Weights of a small sound classifier.
Training: adamw at rate 0.0014, batches of 64.
Data: trained on phrases spoken by 400 fixed synthetic voices, 39062 training examples.
Rows from block 3 of a small sound classifier, named by matrix and row number. Rows with one number belong to one neuron. Each number is 500 + 25 x the weight over its row's rms, rounded and kept within 0 to 999. All counts start at 0. Numbers have three digits each.
After each neuron's rows are labels from the 100 clips, of 14976, where the neuron reaches its largest size: "top examples" is what is common among them; "loudest" is the band of the loudest frequency at the time of the peak. Only what is clearly more common there than usual is listed. The data: phrases spoken by 400 fixed synthetic voices. In brackets: how many of the 100, against the usual share in percent.
# gate: MLP gate (model.blocks.3.mlp.gate.weight, 1024x384), inputs 0-191
# fc1: MLP up (model.blocks.3.mlp.fc1.weight, 1024x384), inputs 0-191
# fc2: MLP down (model.blocks.3.mlp.fc2.weight, 384x1024, transposed), outputs 0-191

gate.594:484475503497476541518524447527484501470462477532549551499494493492446486507468467496476553533531526497509500533484485508501488459492524506499494492487529448502445463507474495462493527501547510480498521490526443507548505489497465502504540495511489517502438489512514559450470455495500437449505461515465507503490480516499482492550477459528492510505507511469489541499543475486460473501485532500509520509506512501516513491512489500501500503491480510479512547502507535541475460523505492514508524480481502483493519506501466491523500514452531500489492462480464518496457519464486449516
fc1.594:546544509527467525476498497497490488532530502515521496540482505474501486501510526511513505498501520519488492448461494541497519508551515496537527481483525487479521487499477533541527493492518511494491507517524506473518488491497543547502464527488496538500490496497508505496529507502469487481458522525516543454469494536468528528476514494520544492565486527514490486523491531555495507550549492587510475478509482526519515497498547486536496535503479490491503485467501483481498548454539504511468480461484494539495497551509505486512538540504473518516521481497517526480505467505465502532
fc2.594:482452501542530517504502517511505517490494477463495468488477521531504524505495492532526535482515480454451516538469516493503491526479538488492484483507528520511514500522494451495494511481524500426495503514505466531508485516499476462504450503500485425519498487506520501479487467503530550488476518502475506481555504512501485507486478502477495493487487526505477487536454479510464434506516522496507540475516476488522495501536488515484466536465554545507507471476543499481514466504528480530478461512500492511523505495523503480538485507507519485495485526443489428519505526497497475514
top examples: deep voice (62 vs 28.6)
loudest: 4000 to 8000 Hz (31 vs 10.9)

gate.745:524490488466491485507504498517466539483490510524484508468480491506521512478450453487481463516495510470534483492512512490464463480460533469469501530467472528511513494472478486531471466481532484475523501473499528463498483512513510533459517475462465466511463494524498530502485504502458456507486512490468484525484536468521517512541481476512488451515522462515503517517486485522487506542522463486540476502515456466504494521482431551470473520445461531472488490519498469460523505503490465514488474538478492464491489501514509506453467496502526492497490449472483476520526463433500513525
fc1.745:480452572481498523528540476499499499501515472488472516492517487532497507514500511513464528511512494486555486515547517509543463507488535468525497534510502511526494477533496478524476492541521451513460542476491534533521478499504473448537518480445491513551498504501533482508476466504496468472473525466503495518494516493486501549494478484499503535507525519488465488542543493504515501465481492475515509509454521486507515512498491488535522553461465515479492532490524518550539467496507510557542481538530499474474504472501467516545506500493581484474464532497511484530489518470491479529
fc2.745:514468488489479500508490535498464494481469509535494520470524451476472500487483522479506450522487481460499538519472472438461529531498499464482490519500484516516514541510480473523532514532496499475515479488547486516554528515490533484523539507487501539449469508508481482528500496471489491487524503469484525484474545498509489456467504482492488505508501452509514499497529452502499547457543440488474408499492469495493488487537485545499455481515489490500443501497526467503523563507515505528478489497502475480430489454529543516486494525539515510512512507476505491484543513489471478487
top examples: deep voice (75 vs 28.6)
loudest: 500 to 1000 Hz (51 vs 18.8)

gate.739:484483498489503480499505412527519515498482497524529537462501465530504503470473474501478483483526519469468465497533508498450464440498519459508497501480498485524497459491438514464498513519519519473488512501493507471510508458500471488460515477475493484517474482511561519472504459496485443451476471511488501500470508543474486480476470477542503524482464501511457498561523480476467492487485486529495535519483496490521540452490440506493509486517486523523526515469465501500515442503497494526535515533466469493479495500515482503465491501492544484517480509545505481509524478464500521479
fc1.739:447500487493498516507492552527445526487461527545536501460463514486504532497482469486500498522506524501526509481492485440466513542446533522466493477466481526516455498506500488505452495468485510514544520510496505504519507515475507504530506489483498477516511477498488493498501510507491475508528514482442443523535513476545498484511449490482495492463499449536501518486523481531533449508514470464512501485509454474489444518507444559447492527488538538531488471537504500441501507561471479479496521503538458527546513468500509531502487491524515463506515495453477518513524535481511514531
fc2.739:512500439510483493492493524547474517461482517492484490469473487478458457500490508498443475516484510537528489479514465525506534512559498506498527497502487473447464484469490498543517493497459548512469499475522523496533532493493517508498522513499492458475515524519505511476512505465518490494506529496462488526497487518483491496485467497491492478492513506525474515486546438525505491474459508443518463453448520474513492519487462494488539502505465494517512498496528495557520507529517502552534491493509486485496520472513521509469464531480525500502498485516498509504498484497516539441
top examples: deep voice (59 vs 28.6); bright voice (57 vs 25.9)
loudest: 2000 to 4000 Hz (29 vs 3.9)

gate.456:522497507527509515461520495464424474490560470493479484524510541465509473482523500507532494500479498487489503482524408539519516494518488490467506492488473474505517502513508471498523532488524468521532476478471469427494558515533465518504497496530490448500492496495475480523542493493480442502510483517518489505490492486442517453500533479483489476486484534508516517489528509533507456489531523529468480492477511499501477457525498493520473479468465488495486511520520495505520485506517438499469455478484512468501478506530480487460513509498488448480514501513532482515508499456458474482
fc1.456:506502513492513495506527516517480509505493500493505476532491516526473522500485479505494527474521480464511484518541494519489475554479512491508507471477490438507489469485490485526489559505452479480487497518482518497462501501506479509510467483463486512492461524479487501475493464550543457518525469477508489503511512481517561502513462442542527535499543522518513503483510498515496487480547488500475516483481469500483503451475476497498500522461528505508505523546481486495485531531518482533494481527524526457474485482504469511470481540507508520515532464513463461509522546477461531479
fc2.456:503457524500473532490520484535476517507480473490510504556494510468530521505493474514494480473490531471493537498519464498507508519489515479511482511537503513532477521562495529543471514499523490462519481509452505508514499498551516505514493509461499526481519495510491488534508507499502519507496486487477471502496533489506492487524546464502473489476457498518523536495494450530497523525537478546476495525503558425473460494509484474521444533510508491521458528517500520488534516480502476486505507505519516528462472496499483495525488500550486468462548549518531480567495513498482471530
top examples: deep voice (91 vs 28.6); slow speaker (49 vs 21.2)
loudest: 250 to 500 Hz (51 vs 23.6)

gate.290:483513505497505480473521488506465495539494518488463478517532463474532445501504469509517475444504499485496489458528461515522484453493504507483512510509456478508496492498508490502467504472484523493493534499474530488516540519491455494459480481478506440489479466471497576474541496486478483480442508491510484487494497510473504480450473489499476483474463533497482477484490532504458468509511470522497461480462482434492518476542519498452510480465468491511489462484524490490513485526516497505458465497490504505481495535477506439467494496503472431523517493508456471499498483474478497498
fc1.290:512500463520481486512502522523521489508483542506462483471485484493539528500509550490508512468515508525523465473478503498489502497474528497531532473522550532463506478475520506475488484491490482495487524508521492543484468463489486466464459504551508524526535470515492495470524517493502566496462474475489531508500498482490532536477507536536488496494503528487475449482511559491529521508471479514510522499462476536475503544479514488481523475569538505485508532481488457488498527500516543481517503505477490523503510562500532512487491563495503506497471490478493523490538504534517512508
fc2.290:486463476481518464458472494492484494499506553515495495489488549497482491475524495539503499441524484539487486474477462523482471498480473480557534517539514498486508523483478523474500514475489483553496496481504528453506508488540458536470494474549524473520501478550492532513498486542441488460479487516489506491474497512505494472507507502515508494498458564454509555536472498497485501512494471513532520477496528546489488515494503471505499474518457489490519517539459519489478482521532482512473469479487492475545549527494486458476481468478500483530476470514499516487493519475474449489
top examples: deep voice (81 vs 28.6); thin (high-pass) (40 vs 12.4)
loudest: 250 to 500 Hz (76 vs 23.6)

gate.250:484475543488496525460510516514490488501523521513471473464494505516489550482480494505521506473516483498489487505508487506492453511466491481495517519537528460535536515492524459488477500493489456476509503509501500480485448502459447503496495486480493527475485461487467501492470468456475460498460506496496510479504550453493502487496507490496472520466505506503460476495541545461518492483481479496478474526459502497468429476490528525486484483500476523479463482489477481486505464479525454512470473499496506511461491507508533516488481530523500480504444481486437462501494461531459487532
fc1.250:465519542473498511488477493483459482544552507504501518515501489500526543479446541489521495527506519508499522476477516490452542567499529474534531530514517501487521510535525500479497470485539499471488522524491547506505478510485488484456487508485538471540503494471505527545542500499483516521472485523512506531474508488500500492473556483498480500476464450471474449487514483501490518506467496509499485528473561504521467482514508477492521493535538510464478467482460513511544430490456465482518522516486522547520490492546515491471533493548492472476476523493502504497494480542533513508
fc2.250:532515512541505474458505535497450496491506530503472536477501511497478477481489458514514465480512501467502510499523480510470570460504508530463519484501493507533485512523475476501536436505499559509510549515507506542499486566513518488508518504557483497535518501546498545482506490579502540484484525482497458505489473514537512492502512528470464484517472457466525490539510481492516515479486535487547503559477525538485506508505465523477514499475492465521497507512485517517513510522483551485506484523528509528489486469499468496487486473533500488510513517475468567490485516479544503501
top examples: deep voice (60 vs 28.6)
loudest: 250 to 500 Hz (63 vs 23.6)

gate.345:492464527465492475536538497473451512474514495501510540476511499472491509430454498505441498532501533459509475528531469509479472489480463459449478509462460452546510481509483493473465498501521474524507521500504488499475495519489471513458550452476495498500480491516504543485461506501498445520519495472459487508516530487485482452516459477486486513469517484502511521485521476490482487486520506482482487502499476503513505470507433521465483496489513525496473516530483520494523447530498475504533486509494503458501475473490474480440504472511491474499509495502476477470511514448481520482
fc1.345:464520527499457510495519473519481529491491525519487516479512519544536529509494544466497512466516537483512511495499451508472485512534539506493520509514522489484496539528497527541516532450541523512540502487502485465484491512537493508521463526492561483508479436518507531526523553499482520484485492485510488503489462544499464517528506524481510487510503527538489496526538517506508478539493539510495503509502463481560512483522509478517472549500469490491498476497510520497513495511517502486485499472489489526502498516509529470468504491481487490534522545474503495552499497468474504482
fc2.345:512522526513505474491552558482487508528472456466528526544490489487532525512490497511479522517525512505472498506487479523506532514504485485466469521448492533489508494496568481530481476530514562467519441480546476507468495511545538472478500490506468521468490514472538498530458467518517483501514471456535468534477485530539505521499538509460508467472484508515496487542462499487523470497527516500467537463533498488501519525520491487467454518473477565510482538527490506485528487490504522449555495493515550502490457478527474526513484542510533464485542522442537467517514520500502451524
top examples: deep voice (100 vs 28.6)
loudest: 250 to 500 Hz (52 vs 23.6)

gate.224:491446499489487521479499451460508456531480506544509508527484497525484462519493497481521544480533525474491499444514512527459486462516497508497503484488540515475498517495488535471511446493541491553491484474489431500487515486457533553516491501537517494493474495511491531445529460509466492488505499494492517486466511503507462483513510482493505446501476503531478528520477465541438521502479505531519491524525491490525539476511525508508484488487476508505509477473493485493511486487516493531523496493472470538486538535502511507505517467485543480498490507509522528513498498448493461528
fc1.224:502501449551491510507511509491498438495474505489506507459513491477489516520531523512488482516436478439508501508520532468538513481532430477519528511525502472505479476502504535452505489501469534512487551502513511536530557481487475504529496518519512477517477552496506478510524499501506533537519519450504500526507476515475488456508528520515496504484443492464524487483499528510506517484488509490458479517459517476468461503522508499512525490491516453509511535469540515552578494469498495481496475527520479482536480500469476502504495493505487515452495515498517503473496485509510490480
fc2.224:523534514485453538490491508517488559557505523504470521494519460506501515465520537504506507488534476504524501506467507519525488465520545533471540528497479494459501516477472501531483467478526468453546474468519483523472540493463513519514488513488531521499481502469478516509491499474463530508478445505479494509485490514463492488477498493501488524509516495523506482473532490524497487539495486496529496496516491505504453545462500489495518481543484521454432502487487558506476524524516531460461523487466502464464544529513565486497515556478564478457510496498500554483485513491494497507
top examples: high voice (91 vs 24.5); white noise (36 vs 12.7)
loudest: 4000 to 8000 Hz (36 vs 10.9)

gate.2:493481502471493476484495510505514482465482480472512467498443524497483480459495485490499512495479493484496507506493478516474521526475488526534467508465504506462451485491474523528452464484513448502524525484519476502493489441474496496513509500510458479458558491504497459512468463497497524511493530477474488484447482467503512472507493495522524471490498486510530539462469467505524491471516457491509561492513481508486497497481477510480498480486500473520529504490475474499506502466482502425499505528530468506529538489470521490542481476527498494462521484477504524439503508516502507491
fc1.2:510500497529547504494476517497487533515522470459504531543461564457529487516521453507543497506473501536523518550429484451520472512443531447497483490492462486482506518519530471481533523474523495500512457505480500507497460524534501467524488510504444468529492509499509491506501491472515528510530493511468502510504500485477519485513474489468514502510537467505541496543495508455517462505482520496481495481507540489533507523507492499484489504503481500514488488520499478483444524504458507545440477450493544511505493478520440487518492524491474486547503491493461498508473503510491490506
fc2.2:479466483497523499556483503477501481459471532474461540474569482492522506513520519482502466494467486482457470508547508468544489468520469476508531466542528517498508480475481550497491476471459509520510469507478492495466498491520464496506520488499522501504465518497494504492521492497530509476498527472469475515519505489511499500504518553513488495455504504517471472553459496494506544538473523486474534502509511510498474483498470500526514500452469510481507456493466477503514490489478498541525465467449511491502507521524514513490532445515495504516462518521529502521506488485520497487
top examples: high voice (100 vs 24.5)
loudest: 500 to 1000 Hz (89 vs 18.8)

gate.629:502506521501541431497513462452530443512532503535552479515503498536520467481484539517510486501510518422476474466537520513441523501517478483501519485487463489493490490473458566495521488508535482504523501495494444458513542499485522500476500442534501480506501507496548475491533503478532468493504512530527501484476498501475470492467487472516491482497514532520462521512516458510491495520484499498521516471556498528527531460499469517505489532524499514506521479492455475494497458508506441512492553492477465519527505490515477527483526488520464483499506524528526462526511487430493522500
fc1.629:516509458521486454476473487512471505502547505489545485493492507505506502513530487486540477500521519545444498498499467499440503476504514459481487522494523512465545484505501473469480500517520515498450469506506453514506453443484530462483516502487525488515529477442506519469478507503505449496510482519486489535485489503479506531488517513474500510558527494499518492463499478455462520506494539491500507501529479483493565508484472515540492498514527467512506492508508471478466491516499486536504518462449519502505471445490523499451497530490448515500492496466461464514479455495524454480
fc2.629:473462489495508487509517500493514489530503489524495493520510511497486504545483447495567498490494479470522560470461525505504501450503495500489463505483485526512512516511508518482504514506462497534534486577455547474512511493522525499504511488489505477516508499476514492532505489507493518506547482549506532519488501506536517513553509508508500485457451482530543535505499461494507489487509491525450514522483530501537529498485450530513485483500494486531511467510543515507479492503436478531501469488528492481501494484502484518502490474478530482486434549536522489505453468498510443525
top examples: high voice (77 vs 24.5)
loudest: 500 to 1000 Hz (49 vs 18.8)